{"encoder_subsampling": 4, "gradient_centralization": true, "lr_schedule": "cosine"}
Rows from block 3 of the audio encoder of a small encoder-decoder audio transcriber, named by matrix and row number. Rows with one number belong to one neuron. Each number is 128 + 24 x the weight over its row's rms, rounded and kept within 0 to 255. All counts start at 0. Numbers have three digits each.
After each neuron's rows are labels from the 100 clips, of 14848, where the neuron reaches its largest size: "peak on" is the class under the peak. Only what is clearly more common there than usual is listed. The data: strings of digits, spoken by a formant synthesiser in many voices. In brackets: how many of the 100, against the usual share in percent.
# u: gMLP up (value half) (encoder.blocks.3.mixer.u.weight, 576x192), inputs 96-191
# v: gMLP up (gate half) (encoder.blocks.3.mixer.v.weight, 576x192), inputs 96-191
# out: gMLP down (encoder.blocks.3.mixer.out.weight, 192x576, transposed), outputs 96-191

u.245:110163108067130104127080093096128128154095106094119135145085162121126124125093133120131107075102131113090100148084131144135118139125088121105119094135102123098107116129104162109129141128128151158140131160115169130186157142155128142114082157110115114128110129138122104185100131138124132081
v.245:114166139097169097136097147089146110140117110122126128150129180128158146145132145092159105085112120102102084105090140103123165148140101111111125091155140143124113140107151132171093145113162135160117137159168147100171148120124160195143135154141157139159094103128116137182168164124084107097
out.245:136169133124130156128124132093129144116137116108092137082137133121136122174116152081154110144104200130129122161115117140138116163127154095112140133151131116113152140118141142150086125116143154152133116106116121144120130134107207113094146155132145134126114122156145179131126167164093148129
peak on: /ɔ/ (34 vs 2.7)

u.33:111105145125172117084064126120115160154081080140130160155079135146134129133157121130129123078134123138091125133098119087141166083174094135136121151131125169143135127081157076122117143114119125133097128117154144129131125100146179137155131152077140143153078116112145145112099134139104108149
v.33:115185141089151104079125132123129075124127128139123162128085146162163143123107138109107091104126125149134113106077114103134140146142102092122118102131151124136135095110133134148034144117136129110145152121147135102121143095142137151164122145146144169134081116148180134135119173139097136109
out.33:145169105108100148139132136101129143101101081143074122082105117131138161157121118119206143118152182169104071107126145137081117154119101168104143095145101119110151142138143140158109137151135138113154111084128125170137122156151125136115131153153137091142114116158107166131147149125099142101
peak on: /k/ (54 vs 1.6)

u.442:107148098103142116113079096111123101146117093089119138107098177114115116154090134106136090082095169137117107148097138136139111144131117140120118101141115098102104144112140140124084150105144138130116119157120145135146140120103154117124082172118126116131099100140156107161111150139097124117
v.442:140166124067129093173124112094106142073093130107159108113144196134127125148108138104129110119133137121127099114078134123136138127159108111129089140143117118130102136099131134173098102099133112170122164135135133133194110156113118160142132141122117130130134121138134157158143168165127147124
out.442:152159151135104154130115125099129142115146110112082139087146120129134141186117162099151113151116185138122110163124091131121100140115157086097145127129137119095139132107151154136096102105143145164122114119100111161120115128106212112111149169145153136105120139181134172122123164144132135141
peak on: /ɔ/ (33 vs 2.7)

u.300:082112136125106133121125135108099110115129088127138139078096157125122111174087126131093108113138152129079099107144104144150129080151133113085070116146123156134095172104184127105157134138122114124115108139130130149152102116107160144152151116083169107172109112156079134107125125113134145126
v.300:131117078106104101153105127096093110173144117121122176164139157149107135128124148107184115120090145115095083171107128141114100125139151098079134104150154174129117161100108093176085133103149132134127118163141139146159144102143149144135149140099128154146098146128128175144109146129081112127
out.300:159139128149077111141149142163098129118136116142178156117165141131124126131149133091108125112124116137110171127162122156115134160120124125138106084139160103103128106106090137106144170094095139128147100084136110151143111075125146128152142137121131124161110120195152138110156128134087135148
peak on: /ʌ/ (45 vs 1.9); /n/ (32 vs 3.4)

u.139:092143103114134134107104131120121137136121132128135150109131153147122116112123123155115115102069142110088104104073115118111148149151107126118096160195140162133119165133145124121084123171146118132142143136155141151128128104162160157094139124128119120143133110141113148153104132104114115127
v.139:150178085087131131145098123102106139150125124152131166087121149138125137124139122144131108122115145108079098152139160140128140165148146081121092126134110143109148147075099134153117122116167140127125188099157133152168143107158168164132125149079162129136114110110149120155127121099094128119
out.139:167171147152099187141126136150124127103108111163112137122134107136146158119127142119116129152156176147148117123163128132134129114081146083109119102107117108131151107127114131138136151116058168124116097108128072138126110116101142100140152137141117102100127139137117103135164109126128158164
peak on: /ʌ/ (51 vs 1.9)

u.291:171120129188095152099144157157159128140089119141130144146140111157141167125160161148121099163144144103163158170165160118106059096109135120112142088089105114123109110128114158137136140095149118129123121120108134174116166105135149090138128151094114131117095125155154111107141157173115163136
v.291:107173124133118158131079140085151097133115101131109145126107122136113160096105149123085078123128142089169086124157075088109118106157148085123134108107123088119119128152185155138125120153102142136099130142080150126112150169085130107131145125156129129108144089143145100106090173132160137109
out.291:081141129132150130135109158116116176156125151120125114099093112132139121117105136146072109108139120115138134139139083153160167093153123149183143164107158081120170086169127118112140128118136149092112162170106171069164119130133131115138110122106115157143109160115167138136120097142143148128
peak on: /aɪ/ (77 vs 6.5)

u.224:083114084111107115123111083094093145139132136125096155110109146152119096138097149168133122092073141122108126094126118132112135155119125112103127164170150147122132153132139167078057104148147100116149132106138179138124096106137180187101126100102152128124144134120096136137100110128099122130
v.224:109104068101106111128098136121109138160121109106102166119064156147134143136118143138119110061104162119081101113109121149121134149108150107095111117138134145126124129105174164115097118101161135116111125133154156164116099081136144163100128119126155114143128132147137160127114167142078153099
out.224:164154149161094160121133155164111112127133121180140158147124106126154149129149156104134131147129139104157139110177158129115097138107180088121149093121115139124132128131145151158132131126098149115108111101113089178107146107114162122129160128140123113129143140168129100099161142140137141163
peak on: /aɪ/ (27 vs 6.5)

u.541:081135096095170120116132113120078126115112110171136140123121178143102126101123108141120164096089130107079117112133122141128142159145105144114095155185144157163109164100160126089093114143129101140180135132168166157158117091143138190156169117111160111162131122129091104144137116100115110134
v.541:162150104094137133144130080113098122116116105154113156126113176163146150147125139145141126099096149173107105148111154143145119122117116119068123136171126169125121146070128143086094119103170137157146147102158121138137131092172147178157137183101166107120105095144127121135130152115082151143
out.541:128115086185104161122144146131144128155100136151142137106153114141110142121133122083111123156130159098121132159165135148117107137104194081088141108126178115107158092109109137159144150123083175119136093090111075153111107105099128076124142117097122119156116128160154127103119101148104138120
peak on: /ʌ/ (31 vs 1.9)

u.417:158162139118129089136072097124110133118133122146134164165120154136140146098121107125168125114112138089124100084091136126140123134155118106136120092157139152153119131154124133130110120147155122161116148117157134126108150082165150175110111162152139140156116101155127130152131157165095078163
v.417:133142145097124108113101128120154097131145128141125152136119149125129168114141123091147069103120146124146117158111086079176110135119156090113167123170135125114108135097150129112081133111129147150102140121130129157138105139117150131158123153168134108139085108155179123121148170157118120126
out.417:127119053128139153151151140103116140132124099111108114087154121138133135169102160065180110144139182128120134161187164148118093172102178137116141118159136116093127112120133155114144132103123099164160126137123108142140137159123157101144138121131152125099115151156138136138145135145133168109
peak on: /k/ (34 vs 1.6); /n/ (27 vs 3.4)

u.438:141115086151097143114079102123122109149111124094112129120094141117156139128132139122121077118087142091103152139113157141139101110145137135119127106144142125117098098099118163119144175114178132131148146132138138117127116096159167132105093155080122099093110136108147112122097112133081155084
v.438:118121094124097138147083142088130096124108118116128127125091135129141131141138120097085057124153119118140105168116097143191112098144104119120135132107096138101092163106164149084189109117112121176135078141118140156162140138103150147167158176105172140129124097157168183133169139127145158089
out.438:100139081149168199115124150160139129132136113102102131125149125148147122152128123093124122135147182131139142158155132102126130110131180086162116109130107146148122122116171127160123126114134109109095147165122150114119182146089129084157163095127149164130120123146124143120114129111115172121
peak on: /aɪ/ (26 vs 6.5)

u.332:116135110131141139075150161131104085109114110122140138088115107126160105143119114110147110155157137122103155124122165118125137146139098148114112118140088160148085126129187163146135113123118103133158121134139129149122105112112104158133156111158168122092141105111100122109137121148112196093
v.332:123135108135072111139137094140171098155105137078109113103129125127120117133154117126149139143144130122116132119140088148103134110156136108146142181151127147136126174129160143113124096156107156120106112139130125121122133142095125095080156101135118159129156104128076136115095096108128138119
out.332:127115132075092139121151145093078123133121093177141182121138143134144132143149130160157159130112146146108131060124120108057152146138152159114137085126120144116146166126143139125132149102134115077117110114141143153114116071142119145126156125152139146105150167179141112137143145122122114167
peak on: /ʌ/ (43 vs 1.9); /oʊ/ (26 vs 2)

u.305:101175113097187107103094107078105147141102113128104156097120140115124111210090145143132131096105138112131085126126128127129101142135147128142143103159142124113117115116137116118080159112177077106067169153143155128136138126110183121130129146076118138143106120114124163144117144104103146122
v.305:152165115094168104115088125132138116199109119149096114134096163138133110155098169114131080104094156118126116123129124106138129125125103104097117121114128110077092103109127150121091135112155151136119107140160163103143121118110153157144105183119138135111123120129155136137119172156103140105
out.305:138169168122090132129165120155153118115103139141108136143100122122130140128103145151130111113144150118172132134146134140105124162080134137100132156147149080101151144113121205142110112153107130175177121123104116148140132138112155146099132161155117126100107121168162106124135166185130144148
peak on: /k/ (31 vs 1.6)

u.383:116137131121153112114106100133145103128106141115111124139117146096128124111106115136099119125109133101131110107130094095128120116109140107095137137164151118140123117084157166132121161113149113154151154153190155102138136111137147170141128126122133115120108100126110106112104113134126146136
v.383:124145048131118124157121122129135108166119085097129124112136171134142109186159096107128084135140128116107109116090142134178126160129138130075110125125111098161146141165104118119125160134123136111133145144123116133193118123089135109113153154132128140145094091111126158162151138111117157076
out.383:110107061154090141121125126082109163127125120120121135135071106184139153100137110106158130127137166103108135151133148144139097078113111132174119132122081171152108140125178147168122107111129138138124095141097121166113158110115130116107147112120173164127127121148099174141145142132083129148
peak on: /aɪ/ (47 vs 6.5)

u.376:100157098091143115092135155096099139131149105109103128089139146136143125159130120139119124146087143090100152120093117111087120168161116069121114122147146130116126120113169118146096138104136129122103128092112154099101097075117175150082142129145164128111123134117095108152113137134103137133
v.376:108148115120127112131073128153131127149119124090135139114083148111120123139134123096091077120168104120141108130100077124161128138124149129109120128107138125138122101133096116145111124151137154106122160169146146143170137106144150110123103163114163121139107133112187143160133175151128136110
out.376:117152150147091189137113119136123161078166131127118125147127087118100112116090154103145124116118174148145140134148132140165121118093142110121126135123160133098134146113118135141109124131090132176139118106139101151144127147126176136137107154126134083113130117129110153102155145144131127149
peak on: /aɪ/ (39 vs 6.5)

u.542:083192138114153110141136129107101140107125131101136111091165134085137127156085144141106101107094125113117144109088142108110114180147131135139111130151141084106119086150129118134106134126142105063148131110126138127133112135125131117082109118144121109108139153079092112183125172131101102120
v.542:126148114132119088148124110080105162122123145092121114129137172124124135153101112156107121120098112069100106086129146123092124139149125130112108140158167135117076144129088153137105123154141116145115156183162168109139169142132136129121172119132115110136135123096106149155095148103113120086
out.542:121163115126108148113115119119111182127119117085084111065091089117153097101123142111150073152131172079116106151149081169110099148093138098122127173135162112095129108100155149143095117120132158160102118123147102139142097130146149151124113132132154109110119141139116141076110130152148144129
peak on: /aɪ/ (57 vs 6.5)

u.415:141163094102117112144051111120091109128143108108150130148140164136138116124110118119142109098107144109123103102113169122149128148148119103116147116160125161133097141141120121120090099117163135148135127140139160112151159138161180184148102137147188155145104094119158123182140153171087107098
v.415:127151115148118114106062104133113125108126123144124133165095162134119132173127114103127084107088130162097093124102141096190158143138152120118128102128170169122087125114154132115104148112152122119111126122132120130140142052134144139116107149123162112144099130141136090163131156113089149114
out.415:140113085095102146156149140103114159099141154094117102079097124106134177121147132080142152131133174119137113159131126164131114139143176135100105151144205162155151110109152129175117184119077105152150106120132092140130137148139144137103132133129141129128116137141113164137131161177090156106
peak on: /k/ (34 vs 1.6); /s/ (29 vs 4.3)

u.192:126173107074149114103090099118123117165103104123110133119116163125124124147096127094104101116102140137096148113087131134148131161146104117108089111129113127117111117124139136107092131115143152142114116135127147120148163145144140150123095167098162111136117104138149150177114139130104136107
v.192:161154104093154093120074129109123137135101079101115145123108154159132124137105122119113102115110137146113104110097148120159115143131095117106110091162155132113097120125117121152079142109167114140114137128132147117171133137134165171151107185098173145164106104146136107170113167146108100118
out.192:139175123112109159120118124099131136117129108107088139081126135128132127162107152078159110137110196148116120159097115146130103157126138095096136133147121125105144147117146142153079107113134140156134104107121114159107127125110200125090137167134155132119118109159134171135128161161089142127
peak on: /ɔ/ (34 vs 2.7)

u.351:141157102081136112117085106111138116147094091122108124117105178114128121137078145088117068091118127147086124114089142125161123140141113140119097138145116147084102125111121145115115147137139169158128098139107165120157143132125142162107105150105145111121118082114139143172084126115110139104
v.351:124190107085157107154098125083092141156148096107129113151109147140134135130107096156148110132100129091092105115112164123126150183143104125139119111152163139102092112149138105177105120135154120139125140129165149082124156131131149153120119154148170128149081101120119128128100149124107115142
out.351:139183114109121147129115128085132139116123110105082143090116132132133115162110145081150118131116194143121123160096118151131115158135125104108115123146120111113145148117146142150080097114139133160132102106119122141107132136112197120095141165135154130113129107153138185141137164162084150115
peak on: /ɔ/ (39 vs 2.7)

u.247:126172114114149114125065099101137132146121126093129132130127169136151096159106105104111095113112137127131100121092141138149098181144106097114132119129145151100106119149139122098108132136120143157095129145115133095177165136138160124130123161111161153124112115143167150162116156130120136085
v.247:151156124084158098108080122147123124153106099097138088123117159117100123152114137076135115120130148141121087116092130108125131142135125076094133118142157156129091118082136130118083126121163139143113119168147124120176132107119170157138107185114190103129101115117149152144119176117085099134
out.247:136181142120106153108113117091134135100140125108083146092128144130134139170099156084157110133103185157128113140107113137140123155136157101098136133151131135105141139121158135133081120120122130153122101095122111146125139125105192110090154172147161145092123109151129164130134171154100142113
peak on: /ɔ/ (27 vs 2.7)